A small spectrogram diffusion model, trained from scratch: batches of 256.
Rows from block 5 of a small spectrogram diffusion model, named by matrix and row number. Rows with one number belong to one neuron. Each number is 128 + 32 x the weight over its row's rms, rounded and kept within 0 to 255. All counts start at 0. Numbers have three digits each.
After each neuron's rows are labels from the 100 clips, of 14848 (inputs lightly noised), where the neuron reaches its highest value: "responds to" is what is common among them; "peak on" is the class under the peak. Only what is clearly more common there than usual is listed. The data: Morse code for random letters and digits, with fading, noise and interfering tones.
# fc1: MLP up (model.blocks.5.mlp.fc1.weight, 640x160), inputs 80-159
# fc2: MLP down (model.blocks.5.mlp.fc2.weight, 160x640, transposed), outputs 80-159

fc1.372:111138164157146092117154109123137087084151164153139095073100120140154089167084097112117040095158148078095099116122164129213134131173177189099103128133132180120149137136123136125159059088158042155202145154167103212154130105116130171103107135
fc2.372:113159120147119098139180129113127157132165112141105149091120133085112136098117111126117090092146182255145207129118100132113129108104038169126138116097155101125134144107123140123106148157154076125048165150205117186150159097158138126132071156
responds to: mains hum; reverberation; clipping
peak on: gap

fc1.343:123073180106146160129098126169175145150139147084116073136062123114087119144130185199128099151104111147134159168137153137084110140094137108138138168177092127127146138142143148095150075116148100164176075135141115126086129175105169128183143136
fc2.343:130172105121196123133167110133134111088127120102152153136068120162195130149121142065132088143138134107105149062109139129088098153144136111119110177109053133130116101126157108131135144120094156161116074112100129133131117093112168148127171114
responds to: clipping
peak on: gap

fc1.409:103090157105159106106055143193150157088132125163161139106134115111169138083160163096183140152115114127129128118072146132135143157078132115061139068141085118170174171090132084138133115129136163138153096105085105120095184145075143134073117133
fc2.409:116150118105152148112126127106134117131153089155067136092138133152099098121157117151180158112140145133121148138195142153138145160131120156056145090153095158157170076120164177085148102156089151157100107083110077136126078076092146124162128129
responds to: thin (high-pass); white noise
peak on: gap

fc1.142:088117163105121135179071120126120097082161110155075120113155085127136138117104126149172114138172121106150154136134201118118141103092152099142106160148100117223150113021145138155133105175094116087151167134158081139128132096143173108081119159
fc2.142:092122130094122135162189091146119066149162059148170109128140122121143053197097146140154204147079158198142082135127131131152096121088106171138120169151113145212093158072157135195116133128153159092144140134164113123133161129165174140083132146
responds to: interfering tone; mains hum
peak on: gap

fc1.474:119090133083113166116124107120169030132102099163154147185122174155157140146142194129177131154113099112140173120095059132149145099086161193099141166135120078123083139130106089125211134110099151104155129073113145140104113139129135123161144108
fc2.474:127075148142167184145078122104085221150144179107166128093144176169169164100128176137087170150091134136111110118074219155130131158149118194153115083199147101146163154113146094146172142125124121128110117159132147146130134160132111143144146146
responds to: thin (high-pass)
peak on: gap

fc1.147:114116189131093117133124124076140086117102090118165103146149110152137144232130127143102061152193169053144183138098132079131160153143195106114120126156145181124138098159156130147129175120147129111192144147127122174127146137117160100188113165
fc2.147:109106156121181105113062115103121124116176128127117109077097146132138144110131100161168101129184102152126143147087137109126109109106060071119129119130135114146149079170104158159158146136137096132142113110125103181122158146141122160176095080
responds to: interfering tone; mains hum
peak on: gap

fc1.115:163097122129117167144094099190048091090145093074114146124109110133081146140130166090064123136187150161150146098121118094115109102102101153148170134127110145112148183116155069126136152087093157160159115108116166151123155102054087168085099118
fc2.115:082091125115127151111080164208170131085149098168109131145137109137098112123126112103190121103197125149120130085112119101142129163143135140104096125139153145158108177156100072162126137105097110104128163147151054148127160085197171093122122132
responds to: mains hum
peak on: gap

fc1.387:128128126089150156142141146075095127130146141103046175119127112133068143152063137099164105116067098086136138111218129106138144076164140110142146131104121118134154087141116147094131085121125116087163122170124185143108087127170128122088170144
fc2.387:137125118140110159108082103100117080147123095152040158154114107133077141194169127128082179104047170159119104091196101128137172178125115093123133142143155117127069086147166150172106062117135126156156157101156099116150104108086120146097183113
responds to: interfering tone
peak on: gap

fc1.280:130141106144121108111114112169171155153163076116129137107123133165111080201135150133095049080112099097112185141124151145092243127175168096135119141134133168069143134173088106214102144146142093126125108161121145124174155106154104109181137129
fc2.280:126144131114137121120195120153111138143167066134114128137116110130119070145113130112119080041118138152108058158123074107175180118095118127143128145215119078122112136127165140255136119159142110147156133104135138167104139121139126138155127126
responds to: mains hum
peak on: gap

fc1.604:116157103125179099123134152124207125136058106138084103090150157171114157173118145124144121137075142081134164164149112126147153123167141120127109158167107126183110109250065141189157144164155201121171120156169148153162088073142126072198127147
fc2.604:156147126137063086108058097097042116139154172138085117166099161183154188080114121121119192172101136142152089138154101125122118142078112134123157101189161075087135104052163117065140117180146086129123117144165095103120117080117145176137135103
responds to: interfering tone; mains hum
peak on: gap

fc1.307:087145141120132143108068231162097208153121145127086127147126152126164141155202174103125118139083160116112154129136149167139133097091102169140055105131096138215165143155081091108068170132124148151161156104099184134098122084115108210156122161
fc2.307:150134119124143143154134020152164065156122140136095129115130154119161129107059170116151161131094080133161102129134107168121142144146140162124196136158157130029115132097180091126062163136148152115155107148124089107128150102128141077131128099
responds to: interfering tone; mains hum
peak on: gap

fc1.602:089095044094121117147141146080148122154097110142133091096147071165144087125103080153111140117128116113129142128156139118159136118170126102147133098161115090101128188135097188144091091134131131088165138096135092149123126148116161129139120130
fc2.602:113152183045141142139114140136125148109103130121146165111156153096120117131119101108089171136110130110102110086117113097093138142133101160102155089076163179099131095095078056110090139111137132085114137085136144148109146134139157146050145167
responds to: interfering tone; clipping
peak on: gap

fc1.473:099180124162130202132084158178089155130167117127121164137189120129089147052111143143153143175076115113166148092099177072122117137105102161094172129155141132138125158071103186144134075120103076035152103111129100129107145117127122109123051168
fc2.473:137059138146167095123153130132096125062135124147121069123192153115167163083133098147192084202122109162139135109115077200162133135105134105087151143136140093167145149107066129088168194170174111085138130126131164141093120162140091109132139141
responds to: interfering tone; mains hum; thin (high-pass)
peak on: gap

fc1.350:194069102064165128091115165112126139159128125142146105177135107120127141132141154134119071119111158148208153147091105116125126167188101123087200142130161144144130110112110111104146126108156139162159138151130143152109127150109098131086082124
fc2.350:051055093178095126162133102116109110162128105118135105069117110117123121148102141139156100113119092125061113140088131103127149091059146114158061112140117131104114087161171130139142109123168134088140117111135102136127148150148138123105090129
responds to: mains hum
peak on: gap

fc1.310:115117073093204118093080125134071135043131101165181100149111169127163127154164172157080113160165083118047136116133176083143138189099143197113164164136173105123087123140142120124156132109171164069149138098131113111118135121144162105096162134
fc2.310:138126067156038143175108112136191110048135120081188093119151164133162147112104143160196113153141149125220128118133091090124130079156120195124082104124070123147132110103109124118131135103171130170125114151127169123126125119106100149106166092
responds to: interfering tone
peak on: gap

fc1.241:144132110127135131146113150142139113137104096133103144134123122137142105016129141112158134110080147134105143119119082148106183141147161150132148095169110131243106165234098141175150127111116142148150173130173132148137009124156127141136088117
fc2.241:116110138119131133099097116141142119123139059123112133118130115107130128213145105120108118143097129185137163106125138136255159133126168165113106145209125114096168154090132151142088101097099064138140089134157129169089038139145114098123127129
responds to: interfering tone; mains hum
peak on: gap

fc1.456:125122138082160177166119130101136086132169129174176110104159114161105139140129151050146153119150114093130093143126107091161133121122186091095145143160175124134124098147139104130155156106203146211171175127114117114104120149100122127095083078
fc2.456:107126104125140097145110202119147143146167102116111200116177110106146109105125122174119153145129138135161122159083157206114102141135071143088134159096152141116112148120110136115141112160081113204138143134144141119179126104068136136107158099
responds to: tone: high
peak on: gap

fc1.265:103125135156125141151069119139130118179124077064159099151121083213112165139128157093112107147077139164122146150092105152107098135106095091157127148134165153151196189173092091125133115125182117151156178170111099158110130181125086096098076164
fc2.265:145155095109111136116128154117091111178142121191155118093130122234108139113113100116128116126098117105112116148116178138106104116148129077104123101134114135098098180052146072134115110127190111091118076091125148150115119174115171181131078122
responds to: mains hum; thin (high-pass)
peak on: gap

fc1.117:098121108159109079158093157110101112139159110147177116117092175159123103149101084155107106159109115108130132173117153144109147091159152190111132128078152118177162129076151125111078084132140161153165081141146164138086091107125115154213166171
fc2.117:129119118172154135142150142142116095114110113122126138094115134147149120117127124163149067183114150225121123132121113113110137065127108110115145116238128169139099155103131136168092105143120185160221129135153123138123106076148110052155064147
responds to: interfering tone; clipping
peak on: gap

fc1.626:179103113092145158097095098120081119127127129145142163184169146140090155134162165085082074116163162148186150175108109170142128133165126173080190177149191113159151134109086142111134120086158110166155100178152123156109133134087087164095081161
fc2.626:064085114162106157179119161126154113142153112121147160065113131128098141164086138089194121114165090121069128175117139168111140116086133166181062085137071147095091133164197133128148120105166108082138168089126124130145129143161163112123096103
responds to: mains hum
peak on: gap

fc1.154:118119109189092140132082153158160153160132146138204148128126122139158139140140166161117089119080136177098155122134109062146126141156087188122154158166138109166143190048139108107138132058114176132158156169145153153090109118176136068079091145
fc2.154:145104106052158133119144096161089081152123146121207145135110128153141141149116152162147110095087117103134140135133130060116144104083141174132101107154131166082143181215128112119129109074113151138107114074168067134160109122121132194103086106
responds to: thin (high-pass)
peak on: gap

fc1.359:125111169134067160100066079173066128107137123094139173145093101091142137082112156085126116123166121151088154104091117176124126115075103159138146097122133109076176185088164157105117135075099131149157174109125094137094154171107100208059096129
fc2.359:140111161113192136160143194159172127107136108167131173101161118089140115163143140093134129114178150123156104109071151195130152152191131148116120169144133177185082190163091152113119148079110112107148084141149151109145171187157156054073097142
responds to: mains hum
peak on: gap

fc1.304:116131116142140063103119115125107125085138072069075100173166167175131130141164114141210145127201074091082148139065124112120157156126122127152129099119137141132135150096084103163143104110126130201166149089154121123127119153112137102133162110
fc2.304:123147138139127172068127116130093113148152159058149158171177107083123128131145109154209101131100154122089129110178131124148072149132121122099115130102130136115183121131106104105130150142140103181157125073124058129116148102122134083134082092
responds to: interfering tone; clipping; mains hum
peak on: gap

fc1.622:078167108078092157114090099133128096154128094109166179115102124070129123098127119197183108106121131145122090165129197124146137154160115059136203188160123192070161125125119153130159115133135157119153104083093118170105172097155094105127105120
fc2.622:162158120183174150122130177126131148149106114151162189138161138079126128146131097191075112118109121119148148177121072136104144110077145049119050066114119117173102140143116147134172126135146122136112152193133106149134145092106164143120109169
responds to: mains hum; thin (high-pass)
peak on: gap

fc1.108:102060100188088165137160109130153152160181170072192152128156147193086084135155102161152109096121118106157148095155126081158149114121122168143191109137035091107115157163118090127104173057104134102151113160148172170127100153127181129131100110
fc2.108:169082113093130163127141142148106103139113099180185128119076138193138123156077133180111129106114171167106126084160084088158149144147112174126072148134202163130126138175139106138146177068079132155154146080113076132153092171186079123100085138
responds to: interfering tone; mains hum
peak on: gap

fc1.212:092122114090101074122187139126203149170139117127150102176188126176120122181110133146177166140106110087193145160126153117143184189106128116102135118145168118121090076102116142122099141095212107201167119118112124155141159134141091120137120162
fc2.212:122106108107150117091139094092188098108126146144118224148170127098142093115168116118155101090126126132144134110157187166134031155120125135101166117128203096113137164141087156149131150134063121153131154131182082156159131151132107098158161127
responds to: rumble
peak on: gap

fc1.236:086124151113069106121119072148139105094123112100110135176114101081147162127160167102108097118159128175093159147077097172133128120100114179105154126149093115132122192146121194123124140097104117163156139119145128141132157114138089162073082168
fc2.236:174117156156182100135108193133084133094143142146102130085136101084160138157084125112153113122158116132155117145095153178122122141140124175149116144134179135121141178120127196127118145109109098087122121148120110134125153115097148103089087087
responds to: mains hum; thin (high-pass)
peak on: gap

fc1.351:177152107144153180180041191089103144127150097196135101147118079063150136080113105109144110087100107090155127126091142097121136165097163080091124129160133084105116088121094143154114108151149129151159104084117114112119141137152174135160164127
fc2.351:153137146145179072169071178159094117145152108212110156154125152207100120082088101157140154106160132139134158116168095185122115148122136140106117154061125134087128183151120131111118122142130147150123114079108098105138112128162160142107091112
responds to: interfering tone
peak on: gap

fc1.471:139171137085123101153087122084140075194149126107094135096156099084129148159123230104106061179148130144111200127135151128060144108134100140127110134125149133159160079137082132141022160144126163160148121123142127161087049143141145147124114086
fc2.471:107153110153122100118108114105126092181105167126076150134110128117141121152125174113126107169132121140131104104115120152142185154101135130107137140192125085148177073188162111065000152127127114103175143143126084114132082174098129108154136188
responds to: mains hum; interfering tone
peak on: gap

fc1.522:093089140152113225119132061167108136110175160162159104075104189121155127076123106124123097107088147104155132161139184106090128077116133120141123041160108142129126069124066141096116110078107106117166136065101108188155132124090180088108169120
fc2.522:091155135128119078143128063146101113169149133137119124114108068129112100127124132119131104128169138158150115038127107140158088108136093140133116080089112146176126219131058134124137075168115102118126125077133131182206109102071162051188102126
responds to: clipping
peak on: gap

fc1.120:167111080102128130103090131104138128124120046153125140104143144126137145132156148113116215195134127128095095121115105127112147132133161156161108140201145111088147142129108147051090144134163202126151131105145105000039127116169137128099106162
fc2.120:118134111144124145122098112142110120120137143138127157107122119169162025149129153125129169147115108188122105087138134130199065110182079122157144115149115183179082140167158158000150103138174176115137152134127123050122112116096131107144159125
responds to: interfering tone; mains hum
peak on: gap

fc1.418:149117119158101106175100136116106139106134007146099086140152147146119234171100103083095089141074150075118212132148089121178185139073208143104104087150110107124170164154115109133105148102126165140150141175115151168143095138123165150187145160
fc2.418:145138123149131143152123134098116141142120034137147159129123127113126172059114087155099087168154171150120125158144090116078122139090064137095123079027138168141143127111093149139101141110129111131053132173164118235165130110126136130092106153
responds to: interfering tone; mains hum
peak on: gap

fc1.12:147107133210142132160097162151135117174135127144217187083126088194128121152130135179129085128132114116151135087079127135099132137101100118111126101143135146103154101164130121134159157052098087128139210131145097150129118107139098133111174188
fc2.12:166137120142131138134100131076140174123180127145078071137145137090156098102155130107100094140107100114154111124105113075170122117076166123107117085045155104134116209107120115125141097144132143124112182132151144124163089130120091180113110178
responds to: mains hum; clipping
peak on: gap

fc1.367:120135086132124099130116089093130115128180083151108180157150110129143148131143122134131091107149134157133112184130101112000207142145172114099133115156079130163079098145139126094124114152125123142163110163064188198137131138133142091128134127
fc2.367:142102095115171095158114169111156150117135123075148154158168101101105143055195124158105105135168149155119195132147128158161153144072134169122113122081112200155142135131115125126091122083139133111093171110128167180081126127144136133111139139
responds to: mains hum
peak on: gap

fc1.185:089122129160120210153104176122179122187187096132134121163149129138103145140181139159098160145147065110184157119086116137128108067115140143189085054118077137124106092140136123107163104178134092133181098074056133143086111081076104115098122143
fc2.185:102133156157087034143103194120181141053125121170094143162151135131159121094133127134128092135080093129125143149181102128129122097118084112178079042180104102101171181119133115102100156091105101142094089146100145155137117164106083113151117148
responds to: interfering tone; reverberation; thin (high-pass)
peak on: gap